config = dict(
    train_examples=97500,
    image_size=64,
    crop_scale_min=1,
    loss='sigmoid',
    embed_dim=256,
    encoder_norm='layernorm',
    encoder_mlp_ratio=4,
    text_encoder_qk_norm=False,
    lr=0.0014,
    shampoo_beta=0.99,
    precondition_frequency=50,
)
Rows from block 4 of the text encoder, named by matrix and row number. Rows with one number belong to one neuron. Each number is 128 + 24 x the weight over its row's rms, rounded and kept within 0 to 255. All counts start at 0.
# fc1: MLP up (text_encoder.blocks.4.mlp.fc1.weight, 384x192), inputs 0-63
# fc2: MLP down (text_encoder.blocks.4.mlp.fc2.weight, 192x384, transposed), outputs 0-63
fc1.279 [104 132 124 128  93 123 113 161  81 111 104  94  66 144 165 141 164 110 138 112 119  99 133 143 129 102 164 152 140 139 145 146 132 162 122 116 143 124 132 144  95 106 120 115 120 112 101 152 112 143 106 144 117 137 116 115 134 133 161 124 117 147 115 151]
fc1.280 [124 116 155 118 162 127 110 103  93 150 104 141 135 134 165 138 153 145  81 130 175 138 150 109 108 109 157 112  94 145 154 118  91 160 140 117 112 111 116 132 145 128 125  92  76 127 151 171 123 161 135 143 130 121 166 137 126 152  97 112 113 145  86 124]
fc1.281 [134 178 179 115 157 105 111 117 119  67 153 126 111 134 138 117 144 120 130 143 108 123  97 128 127 124 130 126 143 115  97 151 131 149 147  96 136 120 154 164 187 135 146 132 110 147 141 144 118 129 139 129 125 165  87 133 142 105 119  95 138 132  86 103]
fc1.282 [149 130 118 180 143 115 139 138 146 129 107 104 127 132 153 127 147 154 150 145 134 166 121 133 136 131 144 122 145 135 120 163 126 124 120 138 136  68 154  93  94 121 160  96 113 110 111 116 143 145 159 150 147 155 149  87 125 137 146 138 164 120 123 109]
fc1.283 [ 90 156 143 140 170 112 143 150 138  94 142 155 126  97 106  87 148 152 112 135 125 109 141 124 136 137 115 127 147 126 140 131 113 112  98 143 155 145 116 111 104 121 123 142 128 103 100 124 115 115  96  89 130 161 154 142 136 115 110 139 112 143 162 148]
fc1.284 [108 130 146  92 136 109 128 140 109 116 152 172 135 101  79  67 148 144 143 165 125 137 100 134 100 117 118 135 130 155 137 122 123 172 117 107 131 150 153  81 130 184 144 159  89  93 143 133 157 105 123 112 128 138  82 122 168 119 143 139 128 144 162 134]
fc1.285 [147 130 127 152 145 168 115 157 110 110 166 139  94  75 116 131  94 140 144 129  73 107 119 137 108 137 143 133 119 117 129 101  91 152 141 135 125 149 120 124 149 145  70 131 148 131 125 122  90 116 133 122 104 124 165 122 153 112 159 105 129 165 118  92]
fc1.286 [137 163 134  97 143 136 115 126 144 115 132 126 153 131 130 115 136 110  91 132 162 102  94 130 200 113  94 133  75  98 126 128 151 125 118 146 148 149 158 102 131 157 152 109 101 148  79 125  93 110 143 124 122 114 100  96 142 106 132 156 108  81 175 123]
fc1.287 [ 85 159 124 175 114 137  97 135 127 127 161 104 104 138 125 156 106 120 150 113 112 144 175 169 117 132  88 112 120  73 156 111  95 141 158 138 122 114 124 177 172 135 115 122 102 109 123 129 147 120 142 120 165 124 159 171 177 116 140 116 176 172 116 113]
fc1.288 [121 140 109 117 136 127 134  94 157 111 138 132 149 113 102  87 114 123 134 113 155 142 149  89 133 118 174 158 147 122 125 118 130 129 110 107 150  92 105 128  97 117 134 115 104 150 143 118 129 120 118 151 134 105 127 105 112  97 139  90 128 112 114 135]
fc1.289 [147 128 117 105 136 151 133 127  83 129 142 146  90 131 130 105 124 157 123 145 167 131 116 159 144  89 135 166 126 150 125 109  84 110 135 144 185 104 121 137 106 123  82 123 106 127 148  90 119 121 150 113 141 139  90 152 146  90 136 124  98 117  97 117]
fc1.290 [145  96  92 138  93 118 147 116 121 137 151 139 117  95 139 130 161 119 147 152 108 161  91  94 160 118 128 135 158 129 123 119 108 135 146 166  91  99 132 115 171 132 150 153 135 108 124 104 124 140 125 126 144  73 148 155  84  89 129 143 108 129 108 142]
fc1.291 [175 172 116  99 122  79 153 156 115 166 148  95  97 128 109 147  84 132 129 113  77 144 147 115 102 164  90 104 101 126 170 119 125 114 121 151 141 150 163  99 156 111 141 122 115 176 130 167 138 157 114 122  97 105 124 147 122 159 191 148 127 104 102 128]
fc1.292 [138 143 117 153 144 127 101 115 153 129 132 133 135 140 132 136 138 131 136  98 122  98 121 139 117 102 125  93 120 164 149 149 142  88  85 128 129 116 118  84 137 116 145 115  87 172 143 106 157 114 105 100 115  58 139 127 115 123 101 130 136 163 136 138]
fc1.293 [111 136 107 130 107 124 110 116 124 151 125 171  63 107 124  69 100 181 118 137 138 145 151 132 133 140 126 145 144 153 129 130  99  96 122 105 161 174 141 151 125 172 123 142 167 155 122  83 117 118 161 100 169 131 138 130 134 133 115 173 101 143 106 115]
fc1.294 [122 154 115 138 167 102 150 104 105 140 118 102 159  91 106 107 120 143 151 116  87 130 148 125 142 152 102 117 132 105 164 157 104 113  88  60 121  80 144 192  99 141 153 138 129 125 120 191  92 109 121 155 133 150 132 144  93  89 164 170 158 124 132 183]
fc1.295 [130 145 111 125 120 132 141  63 113 141 151  95 122 138 171 111  73 122 158  79 138 196 173 121 111 136 112 126 153 132 144 101 105  65 127  94 136 138 158 148 140 124 116 131 139 149  89 116 138  97 164 145 160 128  88 134 119  91 129 126 149 104 163 106]
fc1.296 [148 136 121 139 103 181 133 169 118 131 125 136 102 137 132  87 131 101 118 159 109 119 130 139 137 134 189 180 114 137 117 161 118 151  95 136 117 104 147 180  92 179 173 110  98 102 110 121  89  99 118 115 124 119 140 117 149 121 140  94 114  92  86 143]
fc1.297 [ 93 118 141 112 128 118  97 114 138 151 124  86 185 136 126 127 167 142 120 164 152 116  99 188 114 112 145 101 129 154 153 130 135 101  99 160 119 125 122 130 132 124 165  86 120 164 134 119 118 147 134 153 144 156 128 148  99 117 143  81 136 120 110  99]
fc1.298 [113 140 125 129 114 147 119 118 137 141 136 125 116 134 106 149 133 115  99 176 137 173  90  79 151 134 115  88 111 132 121 111 165 131 113 139 135 128 144 118 166 142 153 162 158 123 104 114 146  72 114 117 120 129 163 105 105 104  99 114 169 116 113 136]
fc1.299 [115 146 134 118 142  99 119 102  87 134 159 110 111 144 117 143 104 124 106  99 109  99 120 118 144 126 146 158 130 128  74 123 119 166 110 181  80 133 149  86 121 116  98 140 112 139 132 112 138 113 156 128 111 128 127 108 168 131 109 156 129 115 150  91]
fc1.300 [129 101 107 104  84 147 166 133  97 117 105 127 153  94 163 104  95 121 110 145 145 105 116  79 120 107 136 138 174 137 149 121 126 131 184 110 106 185 119 108 111 172 112 133 135 145 157  97 122 156 103 138  85  87 130 157 141 159 161 138 105 132 135 135]
fc1.301 [174 122 155 179 129 111 131 127 102 101 125  74  91 112 133 134 116 155 139 141  98 139 101 144 111 141  67 123 144 147  95 145 128 109 141 107 158 157 173 111 139 121 141 145 140 107 114 147 132  85 106 110 115 113  93 167 118 120 106  75  96 128 100  93]
fc1.302 [132 119 142 111  70 113 134 119 119 151 170 149 135 101 143 102  99 134  76  92 128 117 127 107 169 133 138 132 127 158 137 139 102 145 130 127 112 117 177 165 152 149 131  60 110 104 135 132 111 168 123 105 174 103 158 153 159 128 136 155 140 115 116 144]
fc1.303 [117 150 109 170 105 100 116 127 146 130 155  97 134 118 127 171 148 149 153 123 114 130 141 137 133 162  91 139 114 140 117 132 126 103 131 109 162 118 127 123 119 121 112 129 136 146 118 112 154 164 154 141 121 148 101 111  99 113 125 150 115 145 135 107]
fc2.279 [121  95  90  74 193 140 108 114 165 135 123 129 184 117  94  87 147 152 108 163 161 162 137 144 123 173  96 119 152 106 107 118 128  89 122 117 102 133 114 113 179 137 109 138 159 120 185 120 160 119 142 101 118 123 129 147 138 124 114 172 127 134 142 100]
fc2.280 [159 144 118 131 110 149 150 122 128  93 150 136 104 127  92 108 113 121 152 125  79 111 111 142 166 151  82 153 177 114 124 150 111  94 133 142 138 145 152 102 139 131 132 141 170  91  92  95 160  85 155 124 125 115  92 112 111 108 164 141 144 111 142 111]
fc2.281 [137 104  99 142 101 132 154 136 139 188 106 133 128 131 117 134 142 140 120 111 109 147 125 108 132 123 132 131 133 139 146 135 109 126 119 181  78 132 118 114  88 126 134 130 174 103 120 106 131 121 120 126 104 111 142 122 133 157 153 146 123 126 149 161]
fc2.282 [111 123 144  81 105 118 131 129 104 105 162 146 131 120 101 133 135  98 102 120 112  70 145 147 129 113 105 143  94 132 137 102 111 114 148  83 131 152 141 147 166  77  96 139 133 148 147 116 107 105 106 124  91 112 115 164 130 138 137 151 134 156 104 172]
fc2.283 [161  97 125 128 109 137 104  84 119 154 132 102 135 112 137 157 108 120 151 132 117 132 122 149 108 119 116 158  99 125 129  99 139 134 145  82  88 104 151 148 153 152 112 128 116 151 149 130 143 130 163 152 134 108 130  98 137 133 130 131 143 103  92 103]
fc2.284 [156 121 100 151 125 130 145 125 152 125 103  75 130 140 183 169 134 127 118 116 135 155 122 136 147 148 141 126 120 124 123 154 112  94 150 140 133 111 119 129 126  82 129 102 158 175 124 124 122 136 102 144 112 111 163 144  82 140 133 109 127  99  83 129]
fc2.285 [108 144 112 123 123 110 101  68 120 131 125  90 163 146 141 132 169 117 117 108 166 150 130  94 116  81 104 126 117 141 137 148 177 133 120 136 112 120 166 118  76 103 191 151 117 120 126 121 166  88 160 139 140 120  92 139 120 125 127 128 117  92 163 149]
fc2.286 [115 126 112 132 105 102 140 130 112 142 120 129 129 130 108 161 158 118 150 135  90 115 133 108  66 142 161  88 136 130 158 129 132 152 125 155 116 125  91 124 106 118 102 141 147 148 140 176 159 135 122  92 136 160 156 131 127 131 147 119 153 128  77 135]
fc2.287 [170 110 167  96 152 153 189 129 149 149 126 147 169  81 115 107 156 136 107 129 146 117 101  82 120 138 151 115 152 156 126 155 141 140 103 148 102 127 126  72 107 121 124 120 155 123 159 127 117 134 101 141  94 121  96  74 113 143 134 132  78 106 153 141]
fc2.288 [145 135 133 144 124 137 114 185 139 123 114 101 130 149 170 106 113 128 140 138 128 112 141 119 145 218 157  78 177 138 188 133  88 141  92 127 151 138 127 137 140 161 134 134  89 178 155 100 146 151  92 168 110  91 160 114 107 121 142 136 153 144 136 133]
fc2.289 [ 99 138 124 149 128 110 128 127 155 119 119 124 165 119 132 159 138 103 156 104 130 149 127 122 140 155 124  85 129  99 128 132 179 134 101 110  99 174 130 161 127 142 181 114 151 150 107 156 148 158 105 143 110 136 160 124 130 181 128 128 133 134 151 120]
fc2.290 [107 135 158 145 183 174 115 136  87 123 134 152 153 133 147 120  96 154 116 104 176 105 162 162 116 130 148 109 109 121 124 126 145 135 114 113 138 123 132 111 106 113 135  98 106 141 144 108 164 146 142 120 124 164  96 115 159 168 147 115 117 124 158 131]
fc2.291 [ 91  88 139 135 107 171 119 105 136 111 106 155 153 133 173  85 159 147 128 118 159 145 113 116 172  77 168 152 119 153 118 141 138 118 113  98 128  98  86 178  92 137 146 125 151  73 126 121 122 127 130 143 121 130 129  84 152 118 107 113 130 142 113 105]
fc2.292 [160 130 115 125 122 154 151 153 126 119 137 151  87 143 137 109 134 130  88 120 119 101 170 153 167 129 121 156  99  74 131 111 112 132 141 150  89 170  98 127 107 124 155 105 123 132  99 136 108 114 130  87 160 146 101  96 143 122 118 156 127  73 154 113]
fc2.293 [122  99 106 109 107 159 150 129 127 129 154 120 193 169 131 115 105 148 146 121  66 116 133  91  93 129 120 120 115 106 145 125 175 137 113 129 109  86 110 158 127 101 122 136 132  99 147 151 154 140 111 124 111 171  97 104 108 101 138 145 139 128 144 105]
fc2.294 [141 106 110 143 124 147 116  94 142 123 149 132 106 159 109 112 142 121 117 132 112 132 145 142 100 108 120 112  99 129 113  81 166 129 221 150 129 173 119  94 158 138 122 136 116 142  71  82 133 146 142 156 131  88 118 119 158 180 126 100 115 138 105 126]
fc2.295 [160 117 115  83 113 135 134 182 148 127 105 144 118 124 123 120 136 124 121 150 146  90 114  89 119 138 179  94 109 130 116 117 132 193 180 127  95 122 124 135  89 141 143 129 133 112 166 188 114 145 130 162 123 113 132 133 150 141 136 130 137 146  95 163]
fc2.296 [114 118 120  99 157  83 117  87 126 129 133 161 114 134 120 155 128 147 143  74 148 149 142 111 140 132  91  82 150 135 134  99 150 105 157 102 145 141 130  89 170  65  79 128 139 166 144 108 166 164 133 125 145 164 103 153 128 145 115 130 133 139 148 136]
fc2.297 [158 156 134 120 150 125 107 135 128 116 125 102  84 135 107 132  90  98 119  74  94 140 166 111 125 132 114  93 139 108  76 139 132 134 140 142 150 114 172  96  98 180 140 144 167  80 133 127 155 101 132 126 166 143 159 110 127 122  99 162 157 119 152 154]
fc2.298 [172 133 128 138 136 150  98 149 113 123 146 115 132 129 104 128 153 146 116 133 112 135  87 160 112 149 148 146 101  92 138 110 124 109 149 143 165  86  90 166 118 105 109 117 131 184 138 145 105 139 143  95 196 125 102 125 101 146 149 144 105 157 149 140]
fc2.299 [131 111 115 120  89 129 149 150 153 120 102 145 135 128 137 113 165 129 169 169 143 151 125 129 127 132 115 118 113 126 178 144 129 111 162  78 166 116 102 141 124 129 143 126 144 127 119 158 138 157 123 138 152 122 119 145  97 146 157  89 143 150 106 165]
fc2.300 [123 126 151 151 164 132 106 125 172 112 152 120  82 177  95 124 160 103 126 123 127 141 157 154 112 142 118 118 117 123  98 165 139  87  80 144 167  89 128 138 141  98 115 120 111 123 119 155 129  85 150  99 179 162 160 119 115  86  94 101 137 126 121  90]
fc2.301 [ 64 110  76 127 133 176 129 116 141 140 124 190 139 125 110 143 115 112 113 113 174 124 125 125 128 118 163 113 125  99 164 105 129 143 130 155 120 103  93 131 121 111  97 132 134 159 138 125 142 141 168 134 140 145 139  86 119 133 150 157 159 131 131 136]
fc2.302 [136 156 110 124 178 165 117 149 116 125  67 126 108 141  96 117 152  85 154 141 118 124 120 126 104 132  86 120 125 109 105 119 157 134 113 129 119 159 106  80 121 123 102 224 145 161 125 123 137 106 134 169  85 147 107  95  97 139 137 104 118 139 137 119]
fc2.303 [129 111 108 107 106 162 130 131 107 121 119 133 135 121  77 119 108  81  84 145 157 107 107 145 131 117 129  85 129 140 111 147 148 125 113 138 121  98 105 103 146 137 135 141 119 112 132 123 119  68  87  96 123 101 165  77 178 171 135 106 136 116 119 155]